A small segmentation model, trained from scratch: held-out accuracy 100%.
Rows from block 6, named by matrix and row number. Each number is 128 + 24 x the weight over its row's rms, rounded and kept within 0 to 255. All counts start at 0. After the name is the row's rms in percent of the matrix's.
# conv: 3x3 conv (model.decb.0.0.conv.weight, 128x256x3x3), inputs 20-39, a 3x3 kernel for each
conv.73 047 [131 128 133 131 132 135 128 130 135 128 128 128 128 128 128 128 128 128 128 128 128 128 128 128 128 128 128 128 128 128 128 128 128 128 128 128 128 128 128 128 128 128 128 128 128 128 128 128 128 128 128 128 128 128 128 126 125 128 128 128 127 127 128 128 128 128 128 128 128 128 128 128 128 128 128 128 128 128 128 128 128 128 128 128 128 128 128 128 128 128 128 128 128 128 128 128 128 128 128 128 128 128 128 128 128 128 128 128 128 128 128 128 128 128 128 128 128 128 128 128 128 128 128 128 128 128 128 128 128 128 128 128 128 128 128 128 128 128 128 128 128 128 128 128 128 128 128 128 128 128 128 128 128 128 128 128 128 128 128 128 128 128 128 128 128 128 128 128 128 128 128 128 128 128 128 128 128 128 128 128]
conv.74 052 [128 128 129 128 255 184 128 147 154 128 128 128 128 128 128 128 128 128 128 128 128 128 128 128 128 128 128 128 128 128 128 128 128 128 128 128 128 128 128 128 128 128 128 128 128 128 128 128 128 128 128 128 128 128 128 128 128 128 128 128 128 128 128 128 128 128 128 128 128 128 128 128 128 128 128 128 128 128 128 128 128 128 128 128 128 128 128 128 128 128 128 128 128 128 128 128 128 128 128 128 128 128 128 128 128 128 128 128 128 128 128 128 128 128 128 128 128 128 128 128 128 128 128 128 128 128 128 128 128 128 128 128 128 128 128 128 128 128 128 128 128 128 128 128 128 128 128 128 128 128 128 128 128 128 128 128 128 128 128 128 128 128 128 128 128 128 128 128 128 128 128 128 128 128 128 128 128 128 128 128]
conv.75 088 [255 128 125 255 133 127  79 124 128 128 128 128 128 128 128 128 128 128 128 128 128 128 128 128 128 128 128 128 128 128 128 128 128 128 128 128 128 128 128 128 128 128 128 128 128 128 128 128 128 128 128 128 128 128 128 128 128 128 128 128 128 128 128 128 128 128 128 128 128 128 128 128 128 128 128 128 128 128 128 128 128 128 128 128 128 128 128 128 128 128 128 128 128 128 128 128 128 128 128 128 128 128 128 128 128 128 128 128 128 128 128 128 128 128 128 128 128 128 128 128 128 128 128 128 128 128 128 128 128 128 128 128 128 128 128 128 128 128 128 128 128 128 128 128 128 128 128 128 128 128 128 128 128 128 128 128 128 128 128 128 128 128 128 128 128 128 128 128 128 128 128 128 128 128 128 128 128 128 128 128]
conv.76 041 [ 80  56 127 127 101   0 120   0   0 128 128 128 128 128 128 128 128 128 128 128 128 128 128 128 128 128 128 128 128 128 128 128 128 128 128 128 128 128 128 128 128 128 128 128 128 128 128 128 128 128 128 128 128 128 127 128 128 128 128 128 128 128 128 128 128 128 128 128 128 128 128 128 128 128 128 128 128 128 128 128 128 128 128 128 128 128 128 128 128 128 128 128 128 128 128 128 128 128 128 128 128 128 128 128 128 128 128 128 128 128 128 128 128 128 128 128 128 127 127 127 127 128 128 127 128 128 128 128 128 128 128 128 128 128 128 128 128 128 128 128 128 128 128 128 128 128 128 128 128 128 128 128 128 128 128 128 128 128 128 128 128 128 128 128 128 128 128 128 128 128 128 128 128 128 128 128 128 128 128 128]
conv.77 079 [128 133 129 128 129 128 128 128 127 128 128 128 128 128 128 128 128 128 128 128 128 128 128 128 128 128 128 128 128 128 128 128 128 128 128 128 128 128 128 128 128 128 128 128 128 128 128 128 128 128 128 128 128 128 128 128 134 128 128 128 128 128 128 128 128 128 128 128 128 128 128 128 128 128 128 128 128 128 128 128 128 128 128 128 128 128 128 128 128 128 128 128 128 128 128 128 128 128 128 128 128 128 128 128 128 128 128 128 128 128 128 128 128 128 128 128 128 131 130 128 128 128 128 128 128 128 128 128 128 128 128 128 128 128 128 128 128 128 128 128 128 128 128 128 128 128 128 128 128 128 128 128 128 128 128 128 128 128 128 128 128 128 128 128 128 128 128 128 128 128 128 128 128 128 128 128 128 128 128 128]
conv.78 082 [108 128 255   0 128 129   0 129 129 128 128 128 128 128 128 128 128 128 128 128 128 128 128 128 128 128 128 128 128 128 128 128 128 128 128 128 128 128 128 128 128 128 128 128 128 128 128 128 128 128 128 128 128 128 128 128 128  40  95 128  58 128 128 128 128 128 128 128 128 128 128 128 128 128 128 128 128 128 128 128 128 128 128 128 128 128 128 128 128 128 128 128 128 128 128 128 128 128 128 128 128 128 128 128 128 128 128 128 128 128 128 128 128 128 128 128 128 124 122 125 127 126 126 128 128 128 128 128 128 128 128 128 128 128 128 128 128 128 128 128 128 128 128 128 128 128 128 128 128 128 128 128 128 128 128 128 128 128 128 128 128 128 128 128 128 128 128 128 128 128 128 128 128 128 128 128 128 128 128 128]
conv.79 078 [128   0   0 130 128 119 131 128 128 128 128 128 128 128 128 128 128 128 128 128 128 128 128 128 128 128 128 128 128 128 128 128 128 128 128 128 128 128 128 128 128 128 128 128 128 128 128 128 128 128 128 128 128 128 128 128 128 128 128 128 128 128 128 128 128 128 128 128 128 128 128 128 128 128 128 128 128 128 128 128 128 128 128 128 128 128 128 128 128 128 128 128 128 128 128 128 128 128 128 128 128 128 128 128 128 128 128 128 128 128 128 128 128 128 128 128 128 128 128 128 128 128 129 128 128 128 128 128 128 128 128 128 128 128 128 128 128 128 128 128 128 128 128 128 128 128 128 128 128 128 128 128 128 128 128 128 128 128 128 128 128 128 128 128 128 128 128 128 128 128 128 128 128 128 128 128 128 128 128 128]
conv.80 034 [127 128 128 126 127  86 126 126  71 128 128 128 128 128 128 128 128 128 128 128 128 128 128 128 128 128 128 128 128 128 128 128 128 128 128 128 128 128 128 128 128 128 128 128 128 128 128 128 128 128 128 128 128 128 128 128 128 128 128 169 139 137 247 128 128 128 128 128 128 128 128 128 128 128 128 128 128 128 128 128 128 128 128 128 128 128 128 128 128 128 128 128 128 128 128 128 128 128 128 128 128 128 128 128 128 128 128 128 128 128 128 128 128 128 128 128 128 127 128 128 128 128 128 128 128 128 128 128 128 128 128 128 128 128 128 128 128 128 128 128 128 128 128 128 128 128 128 128 128 128 128 128 128 128 128 128 128 128 128 128 128 128 128 128 128 128 128 128 128 128 128 128 128 128 128 128 128 128 128 128]
conv.81 076 [128 128 128 155 127 128 255 127 128 128 128 128 128 128 128 128 128 128 128 128 128 128 128 128 128 128 128 128 128 128 128 128 128 128 128 128 128 128 128 128 128 128 128 128 128 128 128 128 128 128 128 128 128 128 128 128 128 128 128 128 128 128 128 128 128 128 128 128 128 128 128 128 128 128 128 128 128 128 128 128 128 128 128 128 128 128 128 128 128 128 128 128 128 128 128 128 128 128 128 128 128 128 128 128 128 128 128 128 128 128 128 128 128 128 128 128 128 128 128 128 128 128 128 128 128 128 128 128 128 128 128 128 128 128 128 128 128 128 128 128 128 128 128 128 128 128 128 128 128 128 128 128 128 128 128 128 128 128 128 128 128 128 128 128 128 128 128 128 128 128 128 128 128 128 128 128 128 128 128 128]
conv.82 058 [128 112 116 255 123 109 233 127   0 128 128 128 128 128 128 128 128 128 128 128 128 128 128 128 128 128 128 128 128 128 128 128 128 128 128 128 128 128 128 128 128 128 128 128 128 128 128 128 128 128 128 128 128 128 128 128 128 128 128 128 128 128 128 128 128 128 128 128 128 128 128 128 128 128 128 128 128 128 128 128 128 128 128 128 128 128 128 128 128 128 128 128 128 128 128 128 128 128 128 128 128 128 128 128 128 128 128 128 128 128 128 128 128 128 128 128 128 128 128 128 207 184 164 128 128 128 128 128 128 128 128 128 128 128 128 128 128 128 128 128 128 128 128 128 128 128 128 128 128 128 128 128 128 128 128 128 128 128 128 128 128 128 128 128 128 128 128 128 128 128 128 128 128 128 128 128 128 128 128 128]
conv.83 069 [119 125 110 128 128 128 126 128 128 128 128 128 128 128 128 128 128 128 128 128 128 128 128 128 128 128 128 128 128 128 128 128 128 128 128 128 128 128 128 128 128 128 128 128 128 128 128 128 128 128 128 128 128 128 128 128 127 128 128 126 128 128 127 128 128 128 128 128 128 128 128 128 128 128 128 128 128 128 128 128 128 128 128 128 128 128 128 128 128 128 128 128 128 128 128 128 128 128 128 128 128 128 128 128 128 128 128 128 128 128 128 128 128 128 128 128 128 128 129 129 128 128 128 128 128 128 128 128 128 128 128 128 128 128 128 128 128 128 128 128 128 128 128 128 128 128 128 128 128 128 128 128 128 128 128 128 128 128 128 128 128 128 128 128 128 128 128 128 128 128 128 128 128 128 128 128 128 128 128 128]
conv.84 062 [122 123 123  36 128 128 128 255 141 128 128 128 128 128 128 128 128 128 128 128 128 128 128 128 128 128 128 128 128 128 128 128 128 128 128 128 128 128 128 128 128 128 128 128 128 128 128 128 128 128 128 128 128 128 128 128 128 128 128 128 128 128 128 128 128 128 128 128 128 128 128 128 128 128 128 128 128 128 128 128 128 128 128 128 128 128 128 128 128 128 128 128 128 128 128 128 128 128 128 128 128 128 128 128 128 128 128 128 128 128 128 128 128 128 128 128 128 129 129 129 129 129 129 128 128 128 128 128 128 128 128 128 128 128 128 128 128 128 128 128 128 128 128 128 128 128 128 128 128 128 128 128 128 128 128 128 128 128 128 128 128 128 128 128 128 128 128 128 128 128 128 128 128 128 128 128 128 128 128 128]
conv.85 063 [ 70 128 127  92 128 128 136 255 255 128 128 128 128 128 128 128 128 128 128 128 128 128 128 128 128 128 128 128 128 128 128 128 128 128 128 128 128 128 128 128 128 128 128 128 128 128 128 128 128 128 128 128 128 128 128 128 128  83 127 118  26  93 111 128 128 128 128 128 128 128 128 128 128 128 128 128 128 128 128 128 128 128 128 128 128 128 128 128 128 128 128 128 128 128 128 128 128 128 128 128 128 128 128 128 128 128 128 128 128 128 128 128 128 128 128 128 128 128 128 128 128 128 128 128 128 111 128 128 128 128 128 128 128 128 128 128 128 128 128 128 128 128 128 128 128 128 128 128 128 128 128 128 128 128 128 128 128 128 128 128 128 128 128 128 128 128 128 128 128 128 128 128 128 128 128 128 128 128 128 128]
conv.86 034 [121 126 128 127 128 128 255 207 129 128 128 128 128 128 128 128 128 128 128 128 128 128 128 128 128 128 128 128 128 128 128 128 128 128 128 128 128 128 128 128 128 128 128 128 128 128 128 128 128 128 128 128 128 128 128 128 128 128 128 128 128 128 118 128 128 128 128 128 128 128 128 128 128 128 128 128 128 128 128 128 128 128 128 128 128 128 128 128 128 128 128 128 128 128 128 128 128 128 128 128 128 128 128 128 128 128 128 128 128 128 128 128 128 128 128 128 128 128 128 128 128 128 128 128 128 128 128 128 128 128 128 128 128 128 128 128 128 128 128 128 128 128 128 128 128 128 128 128 128 128 128 128 128 128 128 128 128 128 128 128 128 128 128 128 128 128 128 128 128 128 128 128 128 128 128 128 128 128 128 128]
conv.87 096 [128 128 128  25  44 128 128 128 184 128 128 128 128 128 128 128 128 128 128 128 128 128 128 128 128 128 128 128 128 128 128 128 128 128 128 128 128 128 128 128 128 128 128 128 128 128 128 128 128 128 128 128 128 128 128 128 128 128 128 128 128 128 128 128 128 128 128 128 128 128 128 128 128 128 128 128 128 128 128 128 128 128 128 128 128 128 128 128 128 128 128 128 128 128 128 128 128 128 128 128 128 128 128 128 128 128 128 128 128 128 128 128 128 128 128 128 128 128 128 128 128 128 128 128 128 128 128 128 128 128 128 128 128 128 128 128 128 128 128 128 128 128 128 128 128 128 128 128 128 128 128 128 128 128 128 128 128 128 128 128 128 128 128 128 128 128 128 128 128 128 128 128 128 128 128 128 128 128 128 128]
conv.88 063 [128 130 228 128 128 140 127 128 145 128 128 128 128 128 128 128 128 128 128 128 128 128 128 128 128 128 128 128 128 128 128 128 128 128 128 128 128 128 128 128 128 128 128 128 128 128 128 128 128 128 128 128 128 128 128 128 128 128 128 126 128 128 128 128 128 128 128 128 128 128 128 128 128 128 128 128 128 128 128 128 128 128 128 128 128 128 128 128 128 128 128 128 128 128 128 128 128 128 128 128 128 128 128 128 128 128 128 128 128 128 128 128 128 128 128 128 128 130 131 131 129 130 131 128 128 128 128 128 128 128 128 128 128 128 128 128 128 128 128 128 128 128 128 128 128 128 128 128 128 128 128 128 128 128 128 128 128 128 128 128 128 128 128 128 128 128 128 128 128 128 128 128 128 128 128 128 128 128 128 128]
conv.89 041 [129 255 231 128 132 138 130 128 132 128 128 128 128 128 128 128 128 128 128 128 128 128 128 128 128 128 128 128 128 128 128 128 128 128 128 128 128 128 128 128 128 128 128 128 128 128 128 128 128 128 128 128 128 128 128 128 128 128 128 128 128 128 128 128 128 128 128 128 128 128 128 128 128 128 128 128 128 128 128 128 128 128 128 128 128 128 128 128 128 128 128 128 128 128 128 128 128 128 128 128 128 128 128 128 128 128 128 128 128 128 128 128 128 128 128 128 128  86  62  56 128 128 128 128 128 128 128 128 128 128 128 128 128 128 128 128 128 128 128 128 128 128 128 128 128 128 128 128 128 128 128 128 128 128 128 128 128 128 128 128 128 128 128 128 128 128 128 128 128 128 128 128 128 128 128 128 128 128 128 128]
conv.90 084 [128 127 128 255 180 129 255 132 134 128 128 128 128 128 128 128 128 128 128 128 128 128 128 128 128 128 128 128 128 128 128 128 128 128 128 128 128 128 128 128 128 128 128 128 128 128 128 128 128 128 128 128 128 128 102 128 128 128 128 128 128 128 128 128 128 128 128 128 128 128 128 128 128 128 128 128 128 128 128 128 128 128 128 128 128 128 128 128 128 128 128 128 128 128 128 128 128 128 128 128 128 128 128 128 128 128 128 128 128 128 128 128 128 128 128 128 128 128 128 128 128 128 128 128 128 128 128 128 128 128 128 128 128 128 128 128 128 128 128 128 128 128 128 128 128 128 128 128 128 128 128 128 128 128 128 128 128 128 128 128 128 128 128 128 128 128 128 128 128 128 128 128 128 128 128 128 128 128 128 128]
conv.91 073 [128 128 128 131 128 128 144 136 133 128 128 128 128 128 128 128 128 128 128 128 128 128 128 128 128 128 128 128 128 128 128 128 128 128 128 128 128 128 128 128 128 128 128 128 128 128 128 128 128 128 128 128 128 128 128 128 128 128 128 128 128 128 128 128 128 128 128 128 128 128 128 128 128 128 128 128 128 128 128 128 128 128 128 128 128 128 128 128 128 128 128 128 128 128 128 128 128 128 128 128 128 128 128 128 128 128 128 128 128 128 128 128 128 128 128 128 128 128 128 128 128 128 128 128 128 128 128 128 128 128 128 128 128 128 128 128 128 128 128 128 128 128 128 128 128 128 128 128 128 128 128 128 128 128 128 128 128 128 128 128 128 128 128 128 128 128 128 128 128 128 128 128 128 128 128 128 128 128 128 128]
conv.92 019 [128 127 128 128 125 128   2 125 118 128 128 128 128 128 128 128 128 128 128 128 128 128 128 128 128 128 128 128 128 128 128 128 128 128 128 128 128 128 128 128 128 128 128 128 128 128 128 128 128 128 128 128 128 128 128 128 128 129 129 128 130 130 128 128 128 128 128 128 128 128 128 128 128 128 128 128 128 128 128 128 128 128 128 128 128 128 128 128 128 128 128 128 128 128 128 128 128 128 128 128 128 128 128 128 128 128 128 128 128 128 128 128 128 128 128 128 128 128 128 128 128 128 128 128 128 128 128 128 128 128 128 128 128 128 128 128 128 128 128 128 128 128 128 128 128 128 128 128 128 128 128 128 128 128 128 128 128 128 128 128 128 128 128 128 128 128 128 128 128 128 128 128 128 128 128 128 128 128 128 128]
conv.93 073 [128 128  79 128 128   0 128 128 128 128 128 128 128 128 128 128 128 128 128 128 128 128 128 128 128 128 128 128 128 128 128 128 128 128 128 128 128 128 128 128 128 128 128 128 128 128 128 128 128 128 128 128 128 128 128 128 128 128 128 128 128 128 128 128 128 128 128 128 128 128 128 128 128 128 128 128 128 128 128 128 128 128 128 128 128 128 128 128 128 128 128 128 128 128 128 128 128 128 128 128 128 128 128 128 128 128 128 128 128 128 128 128 128 128 128 128 128 128 128 128 128 128 128 128 128 124 128 128 128 128 128 128 128 128 128 128 128 128 128 128 128 128 128 128 128 128 128 128 128 128 128 128 128 128 128 128 128 128 128 128 128 128 128 128 128 128 128 128 128 128 128 128 128 128 128 128 128 128 128 128]
conv.94 085 [130 255 255  60 128 128 123 112 128 128 128 128 128 128 128 128 128 128 128 128 128 128 128 128 128 128 128 128 128 128 128 128 128 128 128 128 128 128 128 128 128 128 128 128 128 128 128 128 128 128 128 128 128 128 128 128 128 128 128 128 128 128 128 128 128 128 128 128 128 128 128 128 128 128 128 128 128 128 128 128 128 128 128 128 128 128 128 128 128 128 128 128 128 128 128 128 128 128 128 128 128 128 128 128 128 128 128 128 128 128 128 128 128 128 128 128 128 129 128 128 128 128 128 128 128 128 128 128 128 128 128 128 128 128 128 128 128 128 128 128 128 128 128 128 128 128 128 128 128 128 128 128 128 128 128 128 128 128 128 128 128 128 128 128 128 128 128 128 128 128 128 128 128 128 128 128 128 128 128 128]
conv.95 052 [129 255 140 129 134 128 128 128 128 128 128 128 128 128 128 128 128 128 128 128 128 128 128 128 128 128 128 128 128 128 128 128 128 128 128 128 128 128 128 128 128 128 128 128 128 128 128 128 128 128 128 128 128 128 128 128 128 128 128 128 128 128 127 128 128 128 128 128 128 128 128 128 128 128 128 128 128 128 128 128 128 128 128 128 128 128 128 128 128 128 128 128 128 128 128 128 128 128 128 128 128 128 128 128 128 128 128 128 128 128 128 128 128 128 128 128 128 129 129 129 128 128 128 128 128 128 128 128 128 128 128 128 128 128 128 128 128 128 128 128 128 128 128 128 128 128 128 128 128 128 128 128 128 128 128 128 128 128 128 128 128 128 128 128 128 128 128 128 128 128 128 128 128 128 128 128 128 128 128 128]
conv.96 097 [128 128 128 128 128 127 128 128 255 128 128 128 128 128 128 128 128 128 128 128 128 128 128 128 128 128 128 128 128 128 128 128 128 128 128 128 128 128 128 128 128 128 128 128 128 128 128 128 128 128 128 128 128 128 128 128 128 128 128 128 128 128 128 128 128 128 128 128 128 128 128 128 128 128 128 128 128 128 128 128 128 128 128 128 128 128 128 128 128 128 128 128 128 128 128 128 128 128 128 128 128 128 128 128 128 128 128 128 128 128 128 128 128 128 128 128 128 128 128 128 128 128 128 128 128 123 128 128 128 128 128 128 128 128 128 128 128 128 128 128 128 128 128 128 128 128 128 128 128 128 128 128 128 128 128 128 128 128 128 128 128 128 128 128 128 128 128 128 128 128 128 128 128 128 128 128 128 128 128 128]
conv.97 074 [121 128 128 129 129 128 171 255 132 128 128 128 128 128 128 128 128 128 128 128 128 128 128 128 128 128 128 128 128 128 128 128 128 128 128 128 128 128 128 128 128 128 128 128 128 128 128 128 128 128 128 128 128 128 128 128 128 128 131 128 128 128 128 128 128 128 128 128 128 128 128 128 128 128 128 128 128 128 128 128 128 128 128 128 128 128 128 128 128 128 128 128 128 128 128 128 128 128 128 128 128 128 128 128 128 128 128 128 128 128 128 128 128 128 128 128 128 128 128 128 128 128 128 128 128 128 128 128 128 128 128 128 128 128 128 128 128 128 128 128 128 128 128 128 128 128 128 128 128 128 128 128 128 128 128 128 128 128 128 128 128 128 128 128 128 128 128 128 128 128 128 128 128 128 128 128 128 128 128 128]
conv.98 139 [128 128 128 129 128 128 128 128 128 128 128 128 128 128 128 128 128 128 128 128 128 128 128 128 128 128 128 128 128 128 128 128 128 128 128 128 128 128 128 128 128 128 128 128 128 128 128 128 128 128 128 128 128 128 128 128 128 128 128 128 128 128 128 128 128 128 128 128 128 128 128 128 128 128 128 128 128 128 128 128 128 128 128 128 128 128 128 128 128 128 128 128 128 128 128 128 128 128 128 128 128 128 128 128 128 128 128 128 128 128 128 128 128 128 128 128 128 128 128 128 128 128 128 128 128 127 128 128 128 128 128 128 128 128 128 128 128 128 128 128 128 128 128 128 128 128 128 128 128 128 128 128 128 128 128 128 128 128 128 128 128 128 128 128 128 128 128 128 128 128 128 128 128 128 128 128 128 128 128 128]
conv.99 154 [128 128 128 128 128 128 126 127 128 128 128 128 128 128 128 128 128 128 128 128 128 128 128 128 128 128 128 128 128 128 128 128 128 128 128 128 128 128 128 128 128 128 128 128 128 128 128 128 128 128 128 128 128 128 128 128 128 128 128 128 128 128 128 128 128 128 128 128 128 128 128 128 128 128 128 128 128 128 128 128 128 128 128 128 128 128 128 128 128 128 128 128 128 128 128 128 128 128 128 128 128 128 128 128 128 128 128 128 128 128 128 128 128 128 128 128 128 137 135 128 128 128 128 128 128 128 128 128 128 128 128 128 128 128 128 128 128 128 128 128 128 128 128 128 128 128 128 128 128 128 128 128 128 128 128 128 128 128 128 128 128 128 128 128 128 128 128 128 128 128 128 128 128 128 128 128 128 128 128 128]
conv.100 067 [128 128 128 128 128 127 255 255 128 128 128 128 128 128 128 128 128 128 128 128 128 128 128 128 128 128 128 128 128 128 128 128 128 128 128 128 128 128 128 128 128 128 128 128 128 128 128 128 128 128 128 128 128 128 128 128 128 128 128 128 128 128 128 128 128 128 128 128 128 128 128 128 128 128 128 128 128 128 128 128 128 128 128 128 128 128 128 128 128 128 128 128 128 128 128 128 128 128 128 128 128 128 128 128 128 128 128 128 128 128 128 128 128 128 128 128 128 128 128 128 128 128 128 128 128 128 128 128 128 128 128 128 128 128 128 128 128 128 128 128 128 128 128 128 128 128 128 128 128 128 128 128 128 128 128 128 128 128 128 128 128 128 128 128 128 128 128 128 128 128 128 128 128 128 128 128 128 128 128 128]
conv.101 046 [128 115 107 133 128 128 238 129 129 128 128 128 128 128 128 128 128 128 128 128 128 128 128 128 128 128 128 128 128 128 128 128 128 128 128 128 128 128 128 128 128 128 128 128 128 128 128 128 128 128 128 128 128 128 128 128 128 128 128 128 128 128 128 128 128 128 128 128 128 128 128 128 128 128 128 128 128 128 128 128 128 128 128 128 128 128 128 128 128 128 128 128 128 128 128 128 128 128 128 128 128 128 128 128 128 128 128 128 128 128 128 128 128 128 128 128 128 131 174 214 128 128 128 128 128 128 128 128 128 128 128 128 128 128 128 128 128 128 128 128 128 128 128 128 128 128 128 128 128 128 128 128 128 128 128 128 128 128 128 128 128 128 128 128 128 128 128 128 128 128 128 128 128 128 128 128 128 128 128 128]
conv.102 099 [133 130 129 128 128 128 128 128 128 128 128 128 128 128 128 128 128 128 128 128 128 128 128 128 128 128 128 128 128 128 128 128 128 128 128 128 128 128 128 128 128 128 128 128 128 128 128 128 128 128 128 128 128 128 128 129 129 129 132 131 129 130 130 128 128 128 128 128 128 128 128 128 128 128 128 128 128 128 128 128 128 128 128 128 128 128 128 128 128 128 128 128 128 128 128 128 128 128 128 128 128 128 128 128 128 128 128 128 128 128 128 128 128 128 128 128 128 130 130 130 132 130 130 128 128 128 128 128 128 128 128 128 128 128 128 128 128 128 128 128 128 128 128 128 128 128 128 128 128 128 128 128 128 128 128 128 128 128 128 128 128 128 128 128 128 128 128 128 128 128 128 128 128 128 128 128 128 128 128 128]
conv.103 161 [127 128 128 128 128 128 128 128 128 128 128 128 128 128 128 128 128 128 128 128 128 128 128 128 128 128 128 128 128 128 128 128 128 128 128 128 128 128 128 128 128 128 128 128 128 128 128 128 128 128 128 128 128 128 128 128 128 128 128 128 128 128 128 128 128 128 128 128 128 128 128 128 128 128 128 128 128 128 128 128 128 128 128 128 128 128 128 128 128 128 128 128 128 128 128 128 128 128 128 128 128 128 128 128 128 128 128 128 128 128 128 128 128 128 128 128 128 128 128 128 128 128 128 128 129 128 128 128 128 128 128 128 128 128 128 128 128 128 128 128 128 128 128 128 128 128 128 128 128 128 128 128 128 128 128 128 128 128 128 128 128 128 128 128 128 128 128 128 128 128 128 128 128 128 128 128 128 128 128 128]
conv.104 199 [127 119 122 125 128 128 128 128 128 128 128 128 128 128 128 128 128 128 128 128 128 128 128 128 128 128 128 128 128 128 128 128 128 128 128 128 128 128 128 128 128 128 128 128 128 128 128 128 128 128 128 128 128 128 128 128 128 128 128 128 128 128 128 128 128 128 128 128 128 128 128 128 128 128 128 128 128 128 128 128 128 128 128 128 128 128 128 128 128 128 128 128 128 128 128 128 128 128 128 128 128 128 128 128 128 128 128 128 128 128 128 128 128 128 128 128 128 128 128 128 128 128 128 128 128 128 128 128 128 128 128 128 128 128 128 128 128 128 128 128 128 128 128 128 128 128 128 128 128 128 128 128 128 128 128 128 128 128 128 128 128 128 128 128 128 128 128 128 128 128 128 128 128 128 128 128 128 128 128 128]
conv.105 117 [149 134 128 180 215 142 133 129 128 128 128 128 128 128 128 128 128 128 128 128 128 128 128 128 128 128 128 128 128 128 128 128 128 128 128 128 128 128 128 128 128 128 128 128 128 128 128 128 128 128 128 128 128 128 130 145 130 225 255 140 228 199 133 128 128 128 128 128 128 128 128 128 128 128 128 128 128 128 128 128 128 128 128 128 128 128 128 128 128 128 128 128 128 128 128 128 128 128 128 128 128 128 128 128 128 128 128 128 128 128 128 128 128 128 128 128 128 130 132 133 132 133 132 128 128 128 128 128 128 128 128 128 128 128 128 128 128 128 128 128 128 128 128 128 128 128 128 128 128 128 128 128 128 128 128 128 128 128 128 128 128 128 128 128 128 128 128 128 128 128 128 128 128 128 128 128 128 128 128 128]
conv.106 068 [ 72 129 255 128 128 128 128 128 127 128 128 128 128 128 128 128 128 128 128 128 128 128 128 128 128 128 128 128 128 128 128 128 128 128 128 128 128 128 128 128 128 128 128 128 128 128 128 128 128 128 128 128 128 128 128 128 128 128 128 128 128 128 128 128 128 128 128 128 128 128 128 128 128 128 128 128 128 128 128 128 128 128 128 128 128 128 128 128 128 128 128 128 128 128 128 128 128 128 128 128 128 128 128 128 128 128 128 128 128 128 128 128 128 128 128 128 128 128 128 128 128 128 128 128 128 128 128 128 128 128 128 128 128 128 128 128 128 128 128 128 128 128 128 128 128 128 128 128 128 128 128 128 128 128 128 128 128 128 128 128 128 128 128 128 128 128 128 128 128 128 128 128 128 128 128 128 128 128 128 128]
conv.107 095 [  0 131 130   0 132 130   0 101 129 128 128 128 128 128 128 128 128 128 128 128 128 128 128 128 128 128 128 128 128 128 128 128 128 128 128 128 128 128 128 128 128 128 128 128 128 128 128 128 128 128 128 128 128 128   0   0  20   0   0   0 126   0  48 128 128 128 128 128 128 128 128 128 128 128 128 128 128 128 128 128 128 128 128 128 128 128 128 128 128 128 128 128 128 128 128 128 128 128 128 128 128 128 128 128 128 128 128 128 128 128 128 128 128 128 128 128 128 128 128 119 129 129 129 128 128 128 128 128 128 128 128 128 128 128 128 128 128 128 128 128 128 128 128 128 128 128 128 128 128 128 128 128 128 128 128 128 128 128 128 128 128 128 128 128 128 128 128 128 128 128 128 128 128 128 128 128 128 128 128 128]
conv.108 078 [128 129 128 128 128 128 128 128 128 128 128 128 128 128 128 128 128 128 128 128 128 128 128 128 128 128 128 128 128 128 128 128 128 128 128 128 128 128 128 128 128 128 128 128 128 128 128 128 128 128 128 128 128 128 128 128 128 128 128 128 128 129 128 128 128 128 128 128 128 128 128 128 128 128 128 128 128 128 128 128 128 128 128 128 128 128 128 128 128 128 128 128 128 128 128 128 128 128 128 128 128 128 128 128 128 128 128 128 128 128 128 128 128 128 128 128 128 128 128 128 128 128 128 128 128 128 128 128 128 128 128 128 128 128 128 128 128 128 128 128 128 128 128 128 128 128 128 128 128 128 128 128 128 128 128 128 128 128 128 128 128 128 128 128 128 128 128 128 128 128 128 128 128 128 128 128 128 128 128 128]
conv.109 064 [142 129 151 128 128 128 125   0 121 128 128 128 128 128 128 128 128 128 128 128 128 128 128 128 128 128 128 128 128 128 128 128 128 128 128 128 128 128 128 128 128 128 128 128 128 128 128 128 128 128 128 128 128 128 128 128 255 128 128 128 128 128 128 128 128 128 128 128 128 128 128 128 128 128 128 128 128 128 128 128 128 128 128 128 128 128 128 128 128 128 128 128 128 128 128 128 128 128 128 128 128 128 128 128 128 128 128 128 128 128 128 128 128 128 128 128 128 128 128 128 128 128 128 128 128 128 128 128 128 128 128 128 128 128 128 128 128 128 128 128 128 128 128 128 128 128 128 128 128 128 128 128 128 128 128 128 128 128 128 128 128 128 128 128 128 128 128 128 128 128 128 128 128 128 128 128 128 128 128 128]
conv.110 083 [127 128 128 128 128 128 128 128 128 128 128 128 128 128 128 128 128 128 128 128 128 128 128 128 128 128 128 128 128 128 128 128 128 128 128 128 128 128 128 128 128 128 128 128 128 128 128 128 128 128 128 128 128 128 128 128 138 128 128 163 128 128 128 128 128 128 128 128 128 128 128 128 128 128 128 128 128 128 128 128 128 128 128 128 128 128 128 128 128 128 128 128 128 128 128 128 128 128 128 128 128 128 128 128 128 128 128 128 128 128 128 128 128 128 128 128 128 125 125 125 128 128 128 128 128 128 128 128 128 128 128 128 128 128 128 128 128 128 128 128 128 128 128 128 128 128 128 128 128 128 128 128 128 128 128 128 128 128 128 128 128 128 128 128 128 128 128 128 128 128 128 128 128 128 128 128 128 128 128 128]
conv.111 081 [128 128 128 128 128 128 129 128 128 128 128 128 128 128 128 128 128 128 128 128 128 128 128 128 128 128 128 128 128 128 128 128 128 128 128 128 128 128 128 128 128 128 128 128 128 128 128 128 128 128 128 128 128 128 128 128 128 128 128 128 128 128 128 128 128 128 128 128 128 128 128 128 128 128 128 128 128 128 128 128 128 128 128 128 128 128 128 128 128 128 128 128 128 128 128 128 128 128 128 128 128 128 128 128 128 128 128 128 128 128 128 128 128 128 128 128 128 128 128 128 126 125 115  69 108 126 128 128 128 128 128 128 128 128 128 128 128 128 128 128 128 128 128 128 128 128 128 128 128 128 128 128 128 128 128 128 128 128 128 128 128 128 128 128 128 128 128 128 128 128 128 128 128 128 128 128 128 128 128 128]